Rows from block 5 of the fusion encoder of a small image-text matching model, named by matrix and row number. Rows with one number belong to one neuron. Each number is 500 + 25 x the weight over its row's rms, rounded and kept within 0 to 999. All counts start at 0. Numbers have three digits each. After the name is the row's rms in percent of the matrix's.
After each neuron's rows are labels from the 100 texts, of 14848, where the neuron reaches its highest value: "fires on" is the input token at the peak. Only what is clearly more common there than usual is listed. The data: simulated fluorescence microscopy of cells. In brackets: how many of the 100, against the usual share in percent.
# fc1: MLP up (fusion_encoder.blocks.5.mlp.fc1.weight, 768x192), inputs 0-191
# fc2: MLP down (fusion_encoder.blocks.5.mlp.fc2.weight, 192x768, transposed), outputs 0-191

fc1.287 071:459476510508531485540492493506468504484505483508510548461484462530474469553529509452527507477483500508543501489505515501505479491568507502501477499509512474481466443487496492485475473482476518505504507463529501506536489535548492489516472538527449497582550513532471485496505542511490474483461518538528482537522526465509490486495509508485534487496527506489469492532465513500500494468469464488498535524473495486461531447491518521428507455493479523511494493507510486494500494513543516532470481484513462508538526541493494512515528501533461487502494515500495515525496503513489530513
fc2.287 072:484479520520517512451515525482461520481500520512496488485515573498508499475453485494494467500510505498509484515490550530514511509514483514499517494521512504511513494526511479528484484526496505468525462518433455492519496486509499522544510501522464503516496459521503491510489508463577528528502467500490492456488497460457507528527497510505436533491495506510471474470492486441521508518508515498521427491448462495492486513520482546518507495496519531504513470513416516551484503506510525467523492544503516470481509489563509461479484477493515529506528515518509524518504519482488512514
fires on: "many" (98 vs 1.4)

fc1.231 078:495452524479510531511493496495484491522535507475526506516494506492465495498492475536487459511536485501555518479539517515462503516554507482497483484476487513488508498483459510504484487515496480470504491490521511485479489538498500543486469481455501515494484519476514493476496485491416471504569499445484463512510506537500494463520504511511475496529483479504510452496462517479454536505496514512509440467484470479520462486464468459531473530494463507504494526509544501483492472532488503550480490522476494522464511478541507520452483543479487503546503485502504473559475485531466477483
fc2.231 100:519519469498483518503494491499508534496493496496520551503476504506467466511484484468463521518494496443410497460491469502511504506480503493517487498495523482492501463501504510461494516525484496506529466516472468490506501461510527490524495474489491485520492563491496481490497493502506519515503483517520507516462494508449487526477492476503529494523475466489500548433568510533523411542483488494497556540479541482476498501553514544492520507477510485501525504489494456509504531470523477482506505499506491458531522545473487514529473500498511505461520537502514505461504445486515474489
fires on: "," (79 vs 19.8)

fc1.496 149:494499517527564488536534473483514482496488547508532534505488488500453538501479497554492500522486497500464509483493503438490438505499528476510507451479511488498461527491496500531525527498466530527499465474514506555485482516530483511493496466519450520540495508478486525494483508477498407520474537510488500496516477539499508463535530484474466468469457495516534497478429504516486487493467479470510484539463488489513548489497550479490534503526486489466522486509494478480488492506506520501504501503495490523458461529483508515501499474477508531494519486531475518495537493488480482513
fc2.496 127:544472495470485496460530493487513456487494512492510487503500481501503475516513514464562480510538473493520483513488550513492499519457536491530494522518531524484505492487509493497521472484503518518562487483459452496481517490515527517428518499498523474520488472480517453527529499512525531494525490499523516528477478414506535462491474518521497506492495488436523437483490492539511522514534485492552541486497517505485517494511491470508502479470492492514523507549584469535504437496502465517515514481509507507511508489507447513504501532506499506536510489496530495492500472515511482510
fires on: "<end>" (85 vs 9.9); "magenta" (10 vs 1.9)

fc1.213 151:534516482461476546494515516454537468514483491508485508526496557481477455471459492539523517520510511485489497478486494488530517522532464470467453554483507478434501501510474505505484487516495504460502522525492522500526505523445519472497500506476489508498498511486509453521505475472505511465482452511500460527502514530553498549497464503491515507506514515534479523565540472499509545505536496479479495480510479454523499495495482511505488507552479491495537524510499442463494472510486539471527499500504462477525488506493502561489483464533506509505537463500524505454506492518481515501
fc2.213 124:485527506490508510522521505525499499509556473490531457502505448501462507478501504509493519511500524543530514518509480497521517504444578498486506517488543544549490499487531516521473471518498498478482501499449539529500481506520484492458484443485496482472503482503505455519521494524546502516498507473511472457503475530476452498508509479477535473460521502513485417546482517480481486486497495505529503507569498493494500493484506503492491494490489494517461466520535495496517498455534419497515512495509489503462529518505516529512564528510496508497486499506524518484499442491506521495
fires on: "," (75 vs 19.8); "the" (15 vs 1.2)

fc1.501 085:457458514489409500479504502507497535481497498520466506536488463495490468506487497542537526512486495497519496525496517514572491496508477499513492516513463487491508528502456494508527506493506491486503527528481497533475500488499497516501532530486502468468510520504507476508496458474482456442496470553469506531507495515493529486507479487510592512497548493504461396444534506482505507498539479486493528472462494455497479506506493528513524478501494501500514471525478514497498520495495519492504510459501478493549508517464518463490536502514521523514511492489525543514513514500503473512
fc2.501 077:515541534511516515500474501518547475498540523495491455478495538490530552541520505470453484522508488490526481509501481521486512508492477506545489495523503503543513504531497482503506478510490467484505513490526515514476525477543514515495488539509502520484530474490496444513492481539483512506524525537546510489510498515563492557495535519517498527498493537575481557537460517481511493521496520515478413509488514500553508494494482457496483505449537511484507488482510442497490495522492455487472463511471473519441479519537496514516490486506498498520492495504525494518497527530488511516
fires on: "<end>" (65 vs 9.9)

fc1.511 086:516515496529503523539527518541489490462463466491476544550500446447457484509556534502524488497500499496508513497502502499486508516528508499505478550525521479406483498492489487483464499516498484485496500479536521517511492513531527490497519504506501495449469511486494527466517494517473514486516526468476507514498506538503473485489513517524419526430480508509511505421524462478496497528533482476470462499458485488497519486503468519493521507509521544488472532524496470458515486528500544514513515519515478502467479469492524541519476508531515512494511502466509502492508526494462509504
fc2.511 103:532534511486503513498505447487504522522502496492508517456556548499517515505443500501408511491478492506444504509491522484500490506511458454494498474470470511552496496518490504498486511525491496458488469498456438491494482535501498503519506456515446498493515497510480445505495513479475493494505522502504494471507517474468526533492509520495568501563511471459479526579464496546528473498516472503492488502472467506466474517488494497488518500472506485530528501479486535489494504498528473485504498510492497496504483488534460479506550518513521507533526513521529493451476504531498494487
fires on: "around" (99 vs 1.2)

fc1.59 081:510496470518492493535463518492470532489521532533470504499494512513515548506526502500464504494473517519501498560512485522482484483544492519474513444446484502482484486475481501496543494495493477502504531467493484476517491485520487498508480512455459521577525503515486452520517533503503484486478507499545505507503501480546479500511529493482583425532474497456489506530466534531471496494448511491478506505490489477526514517505544532526513494489510508497495507537462466492505517486486487450480506512545509500557518521489505507532487487497528485490463478546546521539517482481502499481
fc2.59 093:517462508500524525476528536507564522497506500499507504504528530504506480511457512494503503514506527498505536517504536522469498539420550477541521500512504489464504531453505500506495482494484512466503513495448510498510507494495492526476503527509484507527503490492500461510502493520541508516506522490479486478495493467385499546509486489453398527491524480486501462576477477506492500507497501497487527485505513495483500505442505513525484512578513480514494521516514530514518517505514472509483510522475492516478517491463511477477503485523491503479524510494478482484501487523489458509
fires on: "stain" (100 vs 9.9)

fc1.609 062:508507490509478522448471520486481492521496487492512531477488481479539469464478475515482537474523507486527524535503518497511508508478506502471501510514529456467499480491512489516517458536469493505546517486524509483543524462424535507498536464493528544458514473524505506472516474495544504528499527526497497476529499431552458488487414468480459493484515478495504513522517458492512509465516486485477494522493499515494499477513517516505510552529488480509522473509502485545508483486488439506474492510475545506503518467470505475520523548514484523494514501549488538502498486530526522500
fc2.609 064:521480484485460496553495507518476528503535488449490504516547504499478474518534482498483491478493515491469442508497508510472502484506478496490487507494497515513502490464473510512528458484498456526456533500522518493480475463533500499490497536495514487487486495505485493522494482489480458485493470484492464494513521580537513479494509512533538497496521557525507540429470539464509534511528503499551551532544539479474491516540498473507482493436522466509464478500503523480486523477436532491501512510516488514494499546540493539507476496527496510490485492490466497479489478470470541493
fires on: "nucleus" (63 vs 1.2); "around" (30 vs 1.2); "ring" (7 vs 1.2)

fc1.666 121:506472511523495472516486513435456500472508486481522492497482480564454516491546490441476489517469541482524492479533500534525490491520519488508467504550497454548503471545544502483451457498498486509523513511535480496465484541486454487529497528506475491530516517519494522530518505492526460499484522505495526513540524504500475493489515525469560438502516504501499511497537515499479512491504507539488560535489497477521483478492543513512456488552493508482462488519479489461516474515487444504476474504486513503504510530531479550488514505471472502491490519499462493501505532487507517498
fc2.666 086:516442507534526538493513520527563486475497507492515471480490518502479484473469502538530510510501528530522535497492544511510506510510466492522508507550532506521497562516501509526446434490512476480519470473478520494499521477498513482462496455470506517465526482492512559457499495526466514499533489504511504467497497427479451527504503468450511536474517516488503493509502514552489515507502486511510459461489511549483522499491457523515501487450504520514480499509503503503503493520542535478493464518571491530476520489489531472506483519478500502491471534518498483496488523465504527501
fires on: "cells" (79 vs 9.9)

fc1.588 125:539459485552545489486513515475529509500524492511537555476490521508489494502508535483514513515467498475475564503515493487491577455483522502494479470475513490524492502527506471507468473524508486535467510493455499471541504487505474505520440468508478509481450511479510559487511478478485455490502491461474508528468480512408533464518528531452517455509477479501505457490526521501501519520494507477494494520491495523495490506487522484470508484498506513523502451522512496499481504534467452448486498527485503486506528529505498523499491559472472502507526511488475501515504516494502514476
fc2.588 126:445560525489492501529515514524468464498495526528521484515528542524492508499496499472467487509540511511488460494495561516502522511520517473494508530498495501522486450471515512531494499489505527486477479504617520527504508489464503487494499544490543476484506529533537484549497499493477500494522511515495521497487487488478505560497522469558488525509469530451497555463493519523526446466527513509445518503490493512534518512491526486506535532484496507486477495488538512480504489544523518535527510486505486524511488499465525486497494507483513516486479512502521474505500443491540500496
fires on: "cells" (100 vs 9.9)

fc1.485 141:489475469541498557468532497492443501501515482519473502498492519490510542488447482434487515489524488486510512496545464490468517499488506513501522579523513502481493485532462541501487465497526520499527539474492493498506515520515490506500463479530480512497522490508515513493492506542494538417489519492494478509491486472487428520496544534470441479524452487518525468493513477510512479526551516515516501485513500520518498492509523511505448506556521509475559506480492515518508496516494519505496530494462484483474497531529515573472495501482518470500485522503505478491514508511514499483
fc2.485 105:470501483501533478530493483503502513473511490508487513543528523474484526465487520508506502487495483513514531495480516514478483492568492493507479513524471509500498468478511493496515496551494516515473531459537481477501543498523502493511473609492493508488502492475503573493488504481536507508496513511515490516487515534621502513501527512481507503504486527488500436550524507457517514490471498485475492479494483487544512509500491519492445496481485484506484499511554505492501473522508477488525479511521466523468494534459441513493519491497509512502506477471542489471490450524506517490
fires on: "nucleus" (42 vs 1.2); "six" (22 vs 0.6); "seven" (11 vs 0.6); "the" (7 vs 1.2)

fc1.685 115:519505547508496474472451519562446500491481491509541499531510454492530476471490544489538504525505528474540498525499507501528455509497497493492481513509474502412513509524475487468443469509485499516493507493533528509512506520489480481478510497516467492446475531512481543519492528504513522465467495493526528484529527419443508455504508490518537511484518493537486458434497503534499479506496497501500501513517530528513477498510534491523522483480463499538495500513503500544502473490501479478459507509485539519494498516486507494539517489500534492501490492552469517512547493509489502495
fc2.685 098:487531511483501499482475478488510460490471501502521484476510546523494485499491448500481485522514497527445444533504468524511508508533504517499516482499550491579503566484504486507466531470471525484509477510461502489491482518496532477517512503477512536519505525493486423508485495563515516498501515498495478476503502581572526557506502503509457524451516470485491564508446463522493512477475518516476447500505478497498501495462490494502515495534530527497494516489473515479511506497488524520476514507464486486516480485500520512457486478503513503492489500513535492472510535488484496505
fires on: "ring" (100 vs 1.2)

fc1.80 093:536513536531497523494478488472447465458517501511477497460490463504506493536575542488470510510526510491487493507491497521519511487496450489495493490495536495541446513471533530520499465481504462501533493515503489502467468532489497512470537519510489465479505513509523514519527488519469491482484508494518499479527524490422431488497535483475504495525492531477518490514551508505522543460531481507468528448495491523555525496506539492505491513492484473477479464529513538513512489493435479542501495478523509528540517498478485519510507478477503509476486483496511458491484513473526552492
fc2.80 093:500494491457472507459496510507541523487450459488511530499469502498464501483528463522506466470484511490499545497492509504483481496531528527514511518487519532486485567538516509513535501528499503520506457488508492487478481510525492481491504511517505490507508509501481605476518512501552528498526509502496491482501504514544536519482480438435550502488496533455509529475547513557444450499537480519484477495514471492485543451470495521484507516515512483458497501526505485489485523540457491513503480497527522531532478476508489479484499515476512505479516505495504511503467492513501450492
fires on: "cells" (99 vs 9.9)

fc1.292 082:498520497480524427508494496530467514515528479507549519491498491535447493457471534533514495521522518484517505505508514513539457509473484485483501501496526532445521522493512508465541448483484490509469486483519509529526499507515496508503521459443495518523545509532499486545443561469492482440499481490499505520523481479465486503510493516510522517492537491504465461470518499494519511485498516541486507511491475470505477498502495529497549491558515503507556467471489450530496456488515538512479510496496489489514478497520504534508482455546502535495472492504493531462538530505517521507
fc2.292 073:514538510476474495499516544511515439498496507507477450497495434519528487506530496487540446483481518513471521501494547493483474505558520490528513497508546490504497519499508475492476434503492531446449462486503472515537527457506488525537510477505534480503479547537519451466499509472482483469532505507476493502480517452514511511498528513428517504508493465515501516478505514494498528518519500512500491492475538541523515524484495526481502526473477521533497498459490521525503490526533484558462516490528485499540483514565488495493506543496490504528514472504508475495501500494496472523
fires on: "nucleus" (65 vs 1.2); "the" (35 vs 1.2)

fc1.516 079:536533539486471531457473537509451525516504510483479516473485540472492530493508506491443491464552488509505471517497507482526491526496516492516522526487493542480490447530501495499506508500522489491498494493520478439521484500544477471505489475496494527545443514473492544534519494527511474504473493513474516487515505454440468491538503503489466500523513502492441546514450499488502471480513486507525509482522496501495512525492511476533460519535510504511464558507478534493517505513482506542497514502489449492525520520571500502492481495481526467534455493489499524505455457484480502517
fc2.516 079:492478496490533485554501506492517466484483499519511476522493479500523512527463448459541500507503528517480520468508508448435483490490502476481520524460564441501520568473478483552472525450499506527467523484470490520496511479507520516492511498499488537504503498471477449486485504500440528521507476495520473509495475501468501475485467499492564518486517483498510495519543508558514517502487498467536506489498533505504488489545508474516521513503468476556478468496509503512490485497528481495501518493437531495463504498435513500481534494513493508494491493515477476481504535492492458490
fires on: "ring" (94 vs 1.2)

fc1.254 091:534540494494488569499522539483447531502529513478439480532497483522529523485488521492499516502506506480493493507445478502528482494477527505505476503525538551516493505478475505524500495499510502507538493497482514511486494478483500492511474509542525512525527497496501437496504484503426460532474514455531510512514469496554550524484523501456486497531491470502427492517526518467494516485494532495489465501486479488500477522464525522506497479480483452515514516508485516476515487489478484452500463566467481504567532527535497509481503481503486484500493495491538517529502512548496527505
fc2.254 083:469472484467471488439501486454529527513483485459486548510450460498483494485543484486472505507483507507496470503511474492495496467532510538505526491495497509460527493487519462489554505504510498486458502465482484507477539550507478535517513480512508496529489533502504526540508465493571491505503476476466496481540524562564532531517510489515535503485501558496512514547505516546509527482552463471458532483524519511467500479518463495518496483508500492478448485477494513504510512479491491499495500488512501519484516525503527477476498507500519509441501515502486466474465556498492489505
fires on: "," (96 vs 19.8)

fc1.554 113:492490464462536487521530502524536514501479500516527536479498487560461493495451513483467500500493504496538500483520511555508494492499518501490433546513504498461521540507521514494523457485488487462492489515518517501491518488465534518497547479471526555519508474526515528470525536504583528509511476490482492513516504517496484458471471483549503506484532488474486507535483492464486493528517482515523440527470511473512486508529478530520494484455484505510569480479498447512496497565529484498495491489489523505498523490439521478475490519486494502508536481509535487475501499505503501497
fc2.554 097:514515525505532522501500459497490506489514490525511470530479484509492505468498489528524537504470461503482519485514484520520521500542484490491512468520475552556525459556499465486515524483539511507472478500389490490512505533457475490526495568483506496515499471510501466475505473479514495483534531512497522502526484477510499502510482496527540496492502506467482495458536509500541447510506509528496491499529530515527515525440508471484496499501546472466525513484436487536498498483498487536524507516507480492523481522535537520520525492461497515482534493503442535514467481494499510515
fires on: "nucleus" (100 vs 1.2)

fc1.74 125:509491550497505488537507555512540531473499529525481529550494584457468488501496533496490513506499500518495535525503480521503507486531522479498523542555502482452512493495478498478533521511505440481492499518493487525514502444500476517487491548549483504484508494478494482473498502465522505483481530492501510487507510455469431538511465479491460487487465523513503498407515463521474480504528523519500486506494513458526509511500501450507503520504459539471487513522458533508506526499476487492528492518518512506437483493490488514459516497483494493513499468483507507480475513489482503480
fc2.74 147:510502486494514501428490461501552468499505499525503502501511487496479500518486473459468525497470509480499482479509494467510492513460486509491474499462493504525488535464489477535513481466503472470464532471505481503494527516480493494531517483523532491470507544495505539502482501553465516470490503509506472521468538524500545523500472518534536498512483485529522511638493516486533529532492477517454505506477456520464520504498502498495531490468529505466491500466524474470479517479477556439503472507485486500491508490516506507524522521532529490509531496507518475489465503507493494484
fires on: "ring" (57 vs 1.2); "stain" (25 vs 9.9); "cell" (12 vs 1.2)

fc1.60 172:506509524556500517497492481453489478511493506505492512466510464561499501501544519466477463470501548488494489519510506508492515501494495512536508491502443485411468495514485481501510412488490505462506513470509512498497488482508503510495514473481501491531505522531477497495541514535506525488513486524517518507516484447527531505495516512481553452568533489477513502529488470497499466497478517522505487459520503505525531506510538536496494451515520453495517519529506504461519461463489425453517487507481511503515489549504517523521521493484510493518478506495469538510491494496525543500
fc2.60 146:460491509481492514486517501498542519515510487512502527480499565507503504497462535486459517508483502506517531493502517488507500488527522460489489487488529532544511460475514515503498492489500501486445494496578534489489499538478493508523490571492488487496499529489484450473512501511479493499507526498486467499513500478415506492504460480480476520465510497494519551532477483556525487500490485496479533511475544477503520506498488484487511550489497518524473513495562504528498522512508534507501483500382496513506517493459507496455492498510500493449500512500540507470474474495509461499
fires on: "many" (99 vs 1.4)

fc1.416 078:498510524550476465495526493487485507513503480493498502520485559476445563507501517471481488492502512510515480543492492528477502497566515492490531490505515516450502492490522504485509497470486488475473540443539541520520499476492546509488549498498492485444493502536494508489517463523527480471521497521480517544480517498448487523471465491488427525475506515528492490457474485517489503500517528485527497519482521509508481527522451511498521499507536572515483440508486507499511456495532473554521517478492509505507461461441509516475505484527508494480490517512498525472512473503505493492
fc2.416 079:559473511473497503505506518503515512500529527538509471507523495489508486518543496478557499480514486488478464510501512521509541510463491484513497481469492504495476527459478449558516470545525511526493518507482474508485507487518513498517504543514493458519505535517502429482484500518457488490485469456513458490486491565553460506494497522504560521479493519461477520520519516538511523484513491503516497523477462474446500488476492431506535479495486529508487492464573513486485512520475486430488498523546515483490518504496485485484505489529503490512512496499508440489507500507494514494
fires on: "many" (55 vs 1.4); "smooth" (19 vs 1.2); "magenta" (17 vs 1.9)

fc1.403 124:448487501538511529504493467495496505492515478502479479481499466510453475502494502437534457497514532492509500528521503537523478492461481518511488495479509479487452496492495508513483484485516505454500514472494451481514496463537480515501479510429483472515460519544517493500523605548504474449480525522504487482473495472510495512501538500481531464537487512495502492568484520492518481465510523456496491475529519505538504489502527506500525461505468475519494466539509523502511485534496528465491486504490511480493506518517486538504509495440507489508526529509496560539492503473509508480
fc2.403 113:519495482474490478502508524493499506501464506465475518470449535487496483480469526479449516528481497480482533501501470529527531501570500515501487481500492480491486471541462513474505543488468506510465491491571539513477530480462500513472493558511525482538507457494498533490475506466477488490530499496496508523516502542502513518492524481523460505495504483508497461550501475470509457498508462492416496516496491471541492488486509492480505518526512494448529476510490508521480533462531478495502507504527492536480523535437556524493485468466494520480549470502517490486494479471493488500
fires on: "many" (87 vs 1.4); "long" (11 vs 1.3)

fc1.439 189:481516456520508495504514485505456494489520513496525516451510512446468471485476491469519533498542488522526473514506459516513505493524515487494517551483474527467509498500485509485530522514501482492475524515491494483522508507456534500487486489543515503504493495476508507519500443560525555427477543523490513487511508452460440476533491511487439475537479486526496500495510498524489529499506494512511500506577488515484504542518478478552498486485499549450493495496493509527486495494493470500498502545489540513446511473480473519478501548489496489518476500471459515481471507546496520504
fc2.439 131:453492484503478474542483508489506504485471506494516491470501481466480502515484480474492503517509500492435561486512480482515515482496488505485497499472512498448509449501482490494503512500461492492485526494556542524476474488562503518533503577504493465481506497486521408514501519501512508498469452475508485499478499492532472520496484489534477511493544495478498523461564485511518523488502506482495543459503445544518514484487489546481522498532477513518474434488523484488482492480520536507482484494467506525509548493546495477508481488519488481495475506470514469511546529473502498509
fires on: "ring" (95 vs 1.2)

fc1.131 072:529486500464481478508472491485481523458466507472530494456515521522552518482542508536507484478541525476515481508455552525548466505436524498468496503473538473511513527504508493521553514535489486499526503532491471452464522529503528485501492536542453482461481506482538471513500512499485526490498454495509495475489512530502514459527521475523506546467542493527484546501529521512485477518537481544486461506516499500500524523497459505511519509542483502490468507472492515535504469500514445476478505490535489506478498504445468538513521508468503497503481542503466491489515519501516511486
fc2.131 084:521496519477475486487490496451452466493507515508485497508505470494497526493498504498540457508505515519449548507533475495497513475468513495520502515506456481463495462538512500499493556485465537523494475519506561534479478511508493480524492501525522532504472472491531539494525515526526497536498490453521562492494487531483477552511482498505506460522482488448506507413451509486487479504524514503533497501510516523492494502499474513504528550512492506497499526546470494490489501472478544527510524504442532506485481462542507474527505499499479465539533510498545508477529489492549480519
fires on: "<end>" (40 vs 9.9); "nuclei" (9 vs 1.2)

fc1.582 079:491528469506521511530447523482521493467470523442525500505504492508530515467518498486486498483525511489455511494504541523496503488526459482487487524498488512482522509501552514550532487555516491467521477511516470509495507531466530526472540497448521460526521517515500493480491505506497490515543501504511494429493488471484498512507491465506494511490517493505503540515447496533482465464487489492507488471518504513485502501497470509573517500467579494468436521480543477518525523477518482506477495533513494497544515449531533526480474534501497527511457507475522478528482483536484515513
fc2.582 096:530497498557510461513480549495504509472499471506543519472519552493484507516465529520471521514492470510493499498471507508476481475467497486482526465510542508487493480481500521479537492491500510535479482510436557474520450479487533498531498478532484512504487448511470465492507511500466488507490506537487517514518494504433499455506508491496485466509497497479490466489524497496484493493478523518494513539481487464541483479483529505486485501540450489517553496527431559512488510492502536532484523478528534448480498497485429498514537512482467495484527502513472522513489527492474538484
fires on: "stain" (94 vs 9.9)

fc1.632 159:532487515550545461489527500486454506458471503523484505503498497492493486556482497443542526485517478499494530542521477488521505507499496516522507508527443506499480493548505488505496453488555468478506505524491536499501510508502457501511563513501433501474518513497506478508490511540536416422437502493515495495518520476459455490518489485469445479493507511472502467488523483502509493522502518469501508543500510515500497523520495486483510520529488487509460487513475511514478502478532519518515464467481486515502479522526502562494497471456508520468491496479501493486517509513482514498
fc2.632 134:481541519423503500436496523506500486528499515506512500498524463510546459512532505496499518494492527497519497495471479509497544482521485488493508486481550474494503537512480453497524486485459520516505506517536554528507489546473506484422505539489527499481503511498525512470508491513510507492492502482476513483477504541539537500513491495476553527475508521506529518541474481552495532476492464523477417470530505510454490465452504485509496488455474484470523501522553502480496494501488508472501507538519477491467507506480528504507481508505505497485497500503457458559488519503517467503
fires on: "many" (98 vs 1.4)

fc1.70 104:507492488490453491457509434479496505543511491480502469504508502511478539430508530482457500470500532508528485489451548497513472487453515502502517489461559528481503488483515498526507474503574472455503503482499519488463523509533460525487530472531515529476495466508488485523485513475464493517507506501490492484486472467542440505467504509493528532502529483479524485508563487546522476484498501513483533514527535469469467503488524496501515513548544472539466498534491521476474554481468498494528495471535515506502519489509479484515502487517520495524500518493518483525508514517513474511
fc2.70 102:459520497505494477516471480491528546496461507525535481543456492499491520531515473520472534525491482500518507507505467527518463497541502550516479524501408523514512522510514531477452554496485494530503491501514519507510506529482512486509488465513497491505499497494482495469498515507537542503475496525520508566518512506478508508490512411550514536511520524549500484511497484426504467516510490514513478516485467486511481502493513531491515476501530510513520486521472475519533512478499490513537479504487500517474493499436470492497516485486503514486571499491426514521505508483497521505
fires on: "<end>" (100 vs 9.9)

fc1.767 076:512566509526506475558468504513503501485482480535443509534503459502507492477495470440533506496518478534541514546468499458448492520491502471501495480461500484490490528501466481526520500505513506489541528430496499572529477500533493524476507510518555512502488499515461502515487503509516528451515502536497513488484531488537475512498460504482474507486519487482510503483517489527505504510467472493503515476521513547478483548525479513487502512535516536501467479517458496506477478498517512455492499443488524484524518469479501512546507514500531506504495506546549525496472544472499491528
fc2.767 084:504483496512494529438522534487469501524511496499460567493526541483504502501487517494485535485488512504493461544508505507487501521451497513517489514506473461434482511507474517546505496489498501525522500514497481475492538480485495517493496528478518494480507518513492470517525494501514520475478496459446485499519513476422452547513489483487473571458510500523518416551517512500530509524496493494503499519526556502483508503504504530530494485488518481480526514541504532522494493511497526526539510490596502502502482535535480485489468506502523513485477498498478508489520511491542492512
fires on: "ring" (98 vs 1.2)

fc1.402 152:511451527524485492526501548493505502486506501503494550518517464506487491487501482535475528529512485518456526521481475467476513527557563504502498458511462457533524463494483504493534475519554493487495502500500487495447501463474489452490488497490516458557500497504468514496506446492503507486490472506516503499499529501557489534533492488504544512490468479489448480499535494480555467522467481506542538502499515534470499512501517516508492512496520475507516531529521485481506467481523517508532514496542485518518497543508512519463516466506475495527450499547482469444525471495466510507
fc2.402 141:476492485530539486524514487535510506527515539523502527495490444515512509519466518485497505460506503495499508513490488487491481497439481542503478510509494498486492523485472469498490476519500513478504493477391498494514484483466477526446500522480498470512484496502533418488513503514459476497490509472494517451495520523538501530502496500524521502524492541482505502583465491522512553496494499503461480496516518460503481503439494483494517501524489519504463472525514518502502509537475431468505513528469475524530487507485512512473470484530541491470483523493521487463525529481499471525
fires on: "stain" (59 vs 9.9)

fc1.61 107:525492507516497506497473479529478479517498497486561572497496489553443505521522508450461488513510563473477471542469504516494521505538505503505437478501470483501482495521523471496512425468499512497480504454490497473519473468503496483525506503491516472517483531517527493538537508522468515543516485490524516518495484472501508507501515504474544479537443490524514484514492493491491494486480517533482452483460502497491517490482501538521507480492493501513514511550473444455524477525541442502486483495467495484519481531487502497547481533502493512488501497481477508527482503497557539497
fc2.61 088:534474489479531496493498494517511507507492490530534527481468588506480486523466506507489505540502492502445477508519501494505483477543472494499497497499626524485491485482483492533504477439495521556502534525481478473506491517479491503505476525476509491523491519512515550512484508471519484483511517487505513476506512498487491482495493465468460490494473498424485468581489506542510456487547511496504510466470521513484516501501488497507515539515515490503488491499494519515507516502496583548511495495488502531462497458513489479494471492490496478501469487502483523471499484496505493488
fires on: "many" (100 vs 1.4)

fc1.108 091:500476505476485517531468479464511511515541479481466534502479487533521497515445566491482486503522502488527508527536551505526499508512477525495538469508522495494499485492486507515486524490515493480536488500511526491543471487473485478501524502544551451459525512501483512485487498522515496441466511505506504512515494468478502513499463506514495512505492502535503503581501489532543502495417480511531524487531519522464517465484491507530459467522487471520488531490514520463489547506481478431500460485499499500494462489516487473504506532528463553498458519461487527501521495483495469520
fc2.108 076:480480517466495495562529488495496495514479472527514533571549470506505515509492502499512480498503522481456548562522454520520504520537557491512520489484518525496480501512514509495505467505490507494478491498495509480508481520507485524488505463473493529517491514505492462489516510472512499519505508511507494489486497497553483450496495533453483522532475482418475509449421503495498502484498523511520468534443474503479510521495496487497507515490535495514512461516430475480505517534489546473512509490528520506552545470501518472529467493500509526505482491497540544478524523488507519517
fires on: "nucleus" (58 vs 1.2)

fc1.713 082:499475504460471504539478523529499512501507521506511516484473454496524448523443482473489507524539517534534487520524519536547525519461513475486474510514496487442478497473488525476484553483486520462450549461490535511499524436515481525489452485498521518557506497461495502486508506528519504450516526496517470499484491469514472474488515505505511518517517502506477457539511489461503501513469494554510487489518544523452449539491493536522510489503505488490535484526513501480480481490457514497485492509442472515442504475517506520515512507518526491500501485488521522521482509488471487533
fc2.713 067:454522497447475522461547479499508541513470488522484472548484491499477510474471478507453512499514514503473506486517479517476508489535486511495510514511525533481485456523487485506500479539509505492473557518543453513522532509471490520522490480464551495481474515494503437474475470469543496503517523505486460500501508483478466522465523491534498524458469528469502495496452478469536520518509486497523503496517446513538504503476480493519500513519464498552501491523489520512498506503520463574534489497479508514499486480476462515464538519494504480452498502531483485520447482511511542464
fires on: "around" (45 vs 1.2); "ring" (45 vs 1.2); "nucleus" (10 vs 1.2)

fc1.163 116:522457475513540462466423485495506499471468491504487547496480438522508497526481512480486503525483509476479546472484530486511524501471472511505443475528491489483474522494498533524458489534513528517476489459482482530501536480494503497503499488447502462446499514502492538494526565519513504460504465505509527498464478477474508487515508498508558518511477492531500496465451485480505486483499488499489510479407522528493496527536510529498541486489515488488511464479513460530520521510484488488518487478490520507495515485453517492491488489508549517459555489513514493517495518522492515519
fc2.163 147:534526502455502490526491514490494472484475467480487494511530555493522512515517534512504505525515467455524466504492461526506503471524526460519494486497517544472503447524510497483504495507482533478489480498511531489501451551518503482492499506466502507508473451470494446498513485460507489479525520506522484510526478545523509504516501483494433491504503544460530485498530493507476464495507518472458455516566515482541510459442506488506471516553478517524523507535473518499507484517527519539499514522516492512540518501552465497499505488503484510558460513473544465486494507506541519496
fires on: "many" (26 vs 1.4); "twelve" (26 vs 0.3); "nine" (17 vs 0.6); "eight" (10 vs 0.6)

fc1.37 094:482500501525506499498482485493448529492482483536496528479536531485489494546494522504478542511511484517509488512525490509488487504441533496510485561528476438449491486495462488493507513507521515514486540455494545521517521507535497477491491481533519498507489519528469512465530500497471471469470479529506497511494536497541533483512510496525468531481544504552481460423536484464486526498527480459457528476500474529498522450524490516508475464516557496453518495486485450472473504519528512487490523493539525490509521478477493488506495467543530493479512493516507540488518499517509486513
fc2.37 107:540501497455462507551478477515552449513510497510476463526530462501508518523506477481506449496544505524485474489532537498508501523524509493534502476487430523529463514466525501470490507502481470468522510495498408502513498512508513483462524524491525506501492489492511422512492477498526516475502526487528530491505508503492532523507510528517512484508501483460507499592419491525491520480487509497518456526464495480485479540480477499523506530519517498533532515503500527511530470523502477510467489499486489511483493522527504469475489491501505519487496483515543465526519496495491511517
fires on: "around" (81 vs 1.2); "the" (19 vs 1.2)